config = dict(
    image_size=32,
    crop_scale_min=0.8,
    horizontal_flip=False,
    task='inpainting',
    blocks_per_level=2,
    upsampling='pixel_shuffle',
    init='torch_default',
    residual_init='none',
    optimizer='muon',
    lr=0.0023,
    orthogonalizer='newton_schulz_5',
    ema_decay=0.999,
    steps=16700,
    final_lr_fraction=0.1,
)
Rows from block 4, named by matrix and row number. Rows with one number belong to one channel. Each number is 128 + 24 x the weight over its row's rms, rounded and kept within 0 to 255. All counts start at 0. After the name is the row's rms in percent of the matrix's.
# convs0: first 3x3 conv (model.mid.0.convs.0.weight, 256x256x3x3), inputs 115-119, a 3x3 kernel for each
# convs1: second 3x3 conv (model.mid.0.convs.1.weight, 256x256x3x3, transposed), outputs 115-119, a 3x3 kernel for each
convs0.119 091 [116 116 158 114  89 159  95 110 100  79 141 145 121 156  55 154 107  96 135 151 127 106  98 157 114 154  97 161 126  73 112 115 162 133 118 146  72 106  93 130 130 109 106 115 132]
convs1.119 074 [139 170 147 110 171 117 110 137 129 161 155 137 120 142 120 115 114 133  84 106 136 119 117 124 139  98 141 150  97 127 117 128 132 124 124 121 163 127 135 157 143 143 112 113 119]
convs0.120 094 [148 159 171 125 142 133 170 134  81 115 144 151  83 148 156  97 142 140 133 130 146 143 141 122 123 133 135 140 118 105 118 145 101 113 125  88  82 120 133 112 111  88 166 148 113]
convs1.120 075 [167 151 117 113 111  77 106  94  74 147 138 132 133 134 129 112 118 135 135 150 130 132 112  92 127 110 139 129 121 127 104 125 135 155 146 143 133 125 130 146 150 137 132 146 151]
convs0.121 095 [126 168 177 153 139  76 130 104  69 141 125 119 139 112 105 104 125 102 123 132 146 138  93  97 143 132  95 119 148 133 152 142  87 153 135 124 122 122 173 107 148 112 145 159 136]
convs1.121 088 [114 172 122 126 157 137 128 121  82 118 148 127 131 129 142 154 125 128 105 112 173 146 155 116 154 127 148 107 112 120 115 123 136 101 122 131 139 129 124 167 142 119 136 169 168]
convs0.122 099 [160 125 123 118 129 103 110 127  84 147 130 115 155 130  97 131 136  98 120 124 135 145 131 142 154 152 142 137 135 112 172 164 145 139 126 134  83  88 125 132 105 149 159 110 137]
convs1.122 099 [ 96 112 105 102 122 123 121 151 127 161 114 116  88 112 143 142 106 119 109 121 142 122 135 144 129  88 145 127 154 109 111 115 136 149  82  67 129 149 124 123 152 162 126 161 161]
convs0.123 107 [164 162  99 140 135 124 176 147 186 115 148 158  95 117 123  88 128 121 110 111 125 157 134 124 160 150 122 116 116  96 130 131  99 113 119 144 122 152  98 122 131 119 119 129 109]
convs1.123 127 [111 102 138 143 140 143 141 141 154 110 126 130 104 111 112 122  92 132 122 120  98 161 135 113 158 120 121 151 154 142 150 125 106 116 123 127  98 128 167  85 126 172 108 131 161]
convs0.124 106 [ 85  90 108 116  78  87 125 143  93 131 127 127 100  92 115 113 116  98 146 154 132 109 129 159 130 137 159 118  98 113 125 121 150 142 143 131 114 120 171  97 123 147 131 132 141]
convs1.124 109 [147 126 161 126 161 159 120 141 163 109  92  98 121  65 122 126 117 150 147 140 152 121 167 180  87 110 172 115 118 135 126 100 128 137 139 139 144 157 186 128 155 135 104 129 127]
convs0.125 091 [167 170 135 101  69 139 105  51 130 121 153 182 179 121 120 146 121 100 117  85 112 102 132 157 136 133 104 142 135 128 144 132  80 140 145 129 146 140 111 135 134 113 113 118 102]
convs1.125 078 [166 167 156 170 136 167 156 195 166  62 112 146 108 126  99 102 119  99 159 150 136 161 151 142 148 186 141 132 113 139  91 119  95 124 119  87 125  79 113 144 120 121 151 111 119]
convs0.126 102 [136 115 119  73  73  83 114  95 118 149 104 143 129 107 120 101 137 111 140 138  97 101 109 120 126 100  96 156 153 109 156 162 122 114 134 124  92 112 129 107  78 141 148 127 175]
convs1.126 093 [156 162 135 154 108  89 163 139 107 124 142 123 143 175 129 114 119 119 144 111  87 105 100 103 140 131 117 136 125 132 121 118  65 144 128 109  86  94 115 104 112 152  99 104 122]
convs0.127 088 [115 137 120 110  99 104 163 138  97 156 168 127 122 101 138 135 130 122 122  84 140 125 135 100  99  82  98 127 153 137 131 151  99 132 119 127 106 138 126 148 162 111 137 155 133]
convs1.127 068 [131 112 154 162 128 170 143 139 148 113  92 164  98  96  99 119 107 123 129 113 105 138 108 147 130 147 152 185 152 151 174 134 120 142 128 157 128 104  67 188 151 127 207 208 145]
convs0.128 104 [ 77  93  82  95  69  91 103 133 148 149 153 122 121 130 126 146 111 124 179 114 127 146 149 131 136 138 140 136 116 145 113 159 146 142 109 124 156 150 156 123 116 125 123 139 149]
convs1.128 106 [163 148 125 163 137 137 139 141 115 103 156 152 137 147 143 140  85 109 150 154 131 160 119  70 149 134 123 123 120 108 158 120 137 130  94 117 135 166 101 163 144 132 130  88 114]
convs0.129 113 [149 126 125 162 154 130 129 130 105 103  96 154  89 121 112  77 121 162  99 127 139 103 127 100 107 136 120  98 103 141 112 113 110 129 104  95 118 110  76 110 114  62 123 173 128]
convs1.129 121 [118 108 105 154 119 113 136  92 118 126 131 118 111 117 118 126 130 147 176 148 148 159 117 108 135 117 129 145 145 137 156 155 142 122 140 145 136 154 128 127 159 152 104 143 136]
convs0.130 107 [142 100 126  96 137 135 136 125 146 120 109 134 150 120 113 158 152  92 133  99 138 123 126  98  96  85 129 127 106 139 139 101 126 116 115 125 121  76  70  98  88  86  93 101 104]
convs1.130 128 [130 116 114 132 107 117 130 143 170 122 121 101 148 176 159 128 115 152 117 130 122 132 123 164 124 124 105 123 138 140 116 141 126 113 123 137 171 141 131  91 163 153 134 143 109]
convs0.131 094 [100 139 173 116 109 149  83 129 154 136 105 125 117 105 115 124 120 137 117 136 146 115 137 168 113 116 126 144 124 148 139 136 147 134 147 131 153 134 139 144 123  80 168 196 170]
convs1.131 079 [151 155 160 168 154 179 109 115 164 139 123 112 168 167 151 122 148 145  82 103 115  92 112 115 119 149 160 118 127 150 114 131 149 140 130 131 163 132 179 146 167 182 132 144 133]
convs0.132 114 [140  90 141 106 138 118 132 141 133 143 148 120 185 174  95 142 136 140 128 115  95  83 112  89 105 118  97 138 110 126 131  82 119 135 130 135 152 101 112 143 131 131  91 110 126]
convs1.132 133 [ 93  96  92 132 143 144 114 135 116 144 147 150 131 152 138  97 144 185 165 172 182 154 143 141 134 125 120 143 155 150 111 127 142 102 123 126 147 142  91 117 128 104 135 173 117]
convs0.133 099 [104 131 130 143 102 121 123  87 104 136 167 152 140 132 123 130 158 102 106 140 129 118 149 142 132 166 171 134 132 141 143 167 194 148 134 156 154 117 127 148 113 134 153 131 151]
convs1.133 096 [185 158 125 145 129 117 142 109 113 122 163 165 116 157 141 120 101  98 132 132 140 139 125 131 108 128 102 129 157 155 134 132 142 142 163 131  93 103 116 132 128 101  82  90  84]
convs0.134 109 [125 105 105 157  86 117 127 166 157  75  83  87  69 116 135  93 128  99 119 154 150 100 114 106  87  91  92 120 144 101  93 125 119 128 131 111 121 125 157 153 149 139 133 118  72]
convs1.134 142 [137 155 128 122 128 163 119 116 111 120 142 116 136 150 153 132 135 158 152 100 148 154  89 144 145 100 131 110 117 127 126 134 115 134 109 137 160 170 166 105 156 188 124 131 148]
convs0.135 115 [ 56  80 112 152 187 184  78 141 153 156 124 120 155 136 134 174 155 141 164 123 107 134 119 105 194 214 191 155 143 132 154 179 149 114 159 119 131 125 126 135 106 120 156 141 165]
convs1.135 099 [120 101 126  81 105 129 101 109 135 155 139 143 141 140 137 132 146 160  95 108 126 132 136 127 132 114  83 136 138 158 136 132 123 119 123 127 121 141 127 162 157 124  99  90  97]
convs0.136 087 [ 16 111 152  85 157 212 121 105 130 142 152 143 129 121 117 111 138 123 190 130 140 114 113 140 151 125 142 120 113  96 135  99  99 162 182 131 143 149 144 130 112 134 130 138 121]
convs1.136 070 [153 153 115  98 116 104 106 133 144 134 157 119 179 159 144 151 109 118 137 186 142 136 174 145 109  94 133 138 132 102 129 143 111 149 152 133 135 148 163 127 182 131 150 213 113]
convs0.137 099 [150  65  68 137  97  52 143  84  51 122 148 141 103 122 135 156 132 141  92 146 187 104 112 166 150 114 120 126 158 131 154 125 114 154 147 201 123 162 160 116 152 156 121 124 129]
convs1.137 090 [104 129 130 165 153 134  98 152 148 127 106 103  97 123 135  98 106  99 136 147 129 140 136 146 137 137 138 150 149 135 167 149 146 126 161 160 125 117 105 138 124 138 125 149 140]
convs0.138 102 [120 163 175 107 125 141  99 126 123 111 137 157 122 127 123 106 120 134 108 132 142 143 133 125 138 128 114 140 128 126 126 166 154 103 153 151 137 130 151 116 134 140 157 165  80]
convs1.138 094 [121 137 159 121 119 172 109 124 149 135 120 157 143 124 158 155 120 112 125 122  95 131 113  94 123 110  68 139 125 135 171 149 150 143 156 136 181 141 144 169 103 127 165 142 169]
convs0.139 097 [166  76 114 162 135 147 100 127 154 170 134 142 123 170 146 124  93 108 111 114 161 133 142 144 129  98 104  93 127 135 136  93 150 155 157 154 149 133 163 166 159 177 140 119 144]
convs1.139 088 [110 115 109 138 120  79 102 158 155 152 134 132 136 169 148 139 116 122 125 159 150 117 110 112 106 103 120 105 101 130 101  98 116 144 128 153 128 140 158 124 138 130 151 150 115]
convs0.140 098 [167 129 106 171 108  98 145 110  88 105 127 130 197 146 100 134 137 124 123 117 154 103 132 160 137 116 128 129 148 154 118 151 134  93  98 118  80 176 136  98 129 123 105 115 137]
convs1.140 089 [112  93 102 141 157 147 135 133 129 136 131 134 123 140 142 128 105 130 111 114  94 114 110 102 115  87  84 116 106 143 124  94 127 136 111 121 123  93 107 139 124 125 135 168 168]
convs0.141 100 [ 94 141 147  96 114 106  75 107  91 132 117 106 124 152 140 104 102 117 134 149 127  82 117 136  86 109 132 163 132 132 157 128 120 129 145 118 134 139 116 143 163 166 112 135 127]
convs1.141 090 [151 126 134 137 116 129  93 122 136 145 145 122 177 133 108 178 146 103 139 158 141 114 148 140 119 110 104 152 116  98 110 104  89 128 102  59 105 140 116 140 155 133  97 107 100]
convs0.142 105 [149 117 148 124  78 123 115 101  86 110 114 122 146 113  92 113 127  99  93 116 122 115 125  96 105 116 145 107  88  89  98  99 104 119 131 128 119 143 179  77  86 115 129 160 128]
convs1.142 105 [111 104 102 141 106 151 111 152 168 133 116 108 115 139 154 114 148 124 119 114 123 133 113 133 152 151 160  88 136 175  94 144 137 151 126 120 150 161 147 130 112  96 119 106  75]
convs0.143 114 [ 63 107 131  81 115 159 115  78 172 162 123 103 123 125 110 121 115 145 106  94 111 129 130 200  88 109 176 102 141 129 156 143 136 117 100 105  83 104 113 141 139 190 141 115 169]
convs1.143 131 [127 142 121 106 128 117  75 119 143 106 148 104 134 111  99 161 141  90 158 197 157 136 179 159 130 157 200 135 131 140 120 137 144 127 160 191 148 139 121 158 170 133 137 137 134]
convs0.144 110 [ 92  41 108 150 106  79 157 138  90 136 158 138  97 128 115  79 112 127 131 106  63 134 126 147 103 113 153 131 145 124 119 130 171 114 134 148 129 130 137 139 134 135 124 145 153]
convs1.144 143 [160 135 119 150 179 123 123 143 116 136 136 125 154 136 111  96  81 111 149 161 143 137 123 131 146 117 143 124 111 111 146 134 142 100  97 120 163 149 147 153 113 117 105 108 113]
convs0.145 096 [143 163 117 138  94  90  90  78 148 110  98 116 143 140 113 121 139  99 119 106 119  99 124 110 118 149 138 135 118  96 124 121 126 120 118 131 118 135 149 118 140  97 137 121 110]
convs1.145 088 [138 139 148 145 153 139 117 118 101 128 140 142 114 114 130  94  95 138 155 149 136 120 151 114 151 176 108 133 155 158 122 146 149 111 145 142 193 148 108 167 150 136 129 130 150]
convs0.146 108 [106 144 134 173 101 122 135 120 125 132 129 150 117 143 169 106 143 132  93 110 134  82 118 133  89 141 153 123 138 114 123 126  86 101 101  80 163 151 148 118 137 165  81 117 168]
convs1.146 117 [102 101 134  98 122 131  77 129 133 156 180 144 163 142 120 151 108 102 115 102 130 146 154 167 156 135 146 159 145 143 146 118 123 158 150 138 114 133 106 107 138 158  79  94 118]
convs0.147 104 [142 201 193 115 147 239 140 140 160 126 112 123 133 122  98 109 128  93 136 158 120 103 112  79  90  92 104 112 110 115 137 105 106 132 111 114 124 163 168 156 160 147 123 111 112]
convs1.147 110 [ 88 121 120  62 106 108  74  81  95 129 144 158 167 160 166 149 163 167 116 124 124 129 110 129 115 124 121 155 132 137 130 116  96 136 159 128 140 138 159 116 111 141  97 110 139]
convs0.148 089 [153 160  85 156 151 116 141  76  61 119 152 146 147 120 151 146 154 167 153 141 149 154 157 168 172 168 149 145 113 102 147 137 145 131 129 137 146 136 132 132 159 156 162 182 164]
convs1.148 079 [118  80 119 154  83 124 131 140 136 136 146 127 126 140 117 105  89 139 100 142 127  90 127 137  80 117 135 115 132 110  96  98  66 142 117 105 122 144 142 104 158 142  90 124 147]
convs0.149 095 [168 129 146 182 125 113  91  93 129  95 109 107 132 155  94 125  99 115 105 103 100 112 112 115  69 108 120  83  93  84 118 148 128  98 106  96 111  93 105  93 108 126 127 112 119]
convs1.149 084 [103 131 113 122 137 166 123 159 170  86 118 163 100 117 132 126  94  82 165 105 150 181 171 141 126 138 111 119 135 139 104  81 105 102 110 156  82 146 110  98 165 147  90 105 136]
convs0.150 093 [153 125 120 119 142 119 134 157 147 131 121 132  84 101  99 100 126 160 118 140 166  90 109 146 116 161 140 141 134 110 126 123 160 137 135 153 131 139 154 118 148 155 150 116 160]
convs1.150 078 [124 123 134 127 128 152 159  99 120 114 123 128 134 167 151 134 125 153 173 127 121 135 119 138 122 139 138  82 105 131 163 142 140 158 129 138 142 186 138  98 104 116  92  99 126]
convs0.151 097 [156 107  91 191  86 109 154 164 135 132 130 146 114 130 128 116 127 134 117 133 116 132 127 159 130 116 100 137 146 143 144 156 136 129 136 118  84 107 170 150 103 130 118 117 113]
convs1.151 092 [118 122 118 121 159 118 140  95  94 145 129 108 127 118 146 136  91 130 136 127 139 143 145 125 190 186 143 109 113 118 120 123 143 109 126 142 113 148 119 114 124 136  96 132 163]
convs0.152 116 [121 109 122  97  66  59  86  96  85 142 114 102 133 123 115 130 159 140 141 141 119 112  95 102 120 117 127 119 112  98 110 135 122 118 117 115 105 108 121 118  98 120 127 109 129]
convs1.152 130 [137 114 151 117  92 134 108 115 136 131 131 169 136 108 151 176 123 140 114 110 161 130 130 136 149 125 150 109 119 121 123 119  99 153 139  96 133 121 105 143 134 125 117 123 126]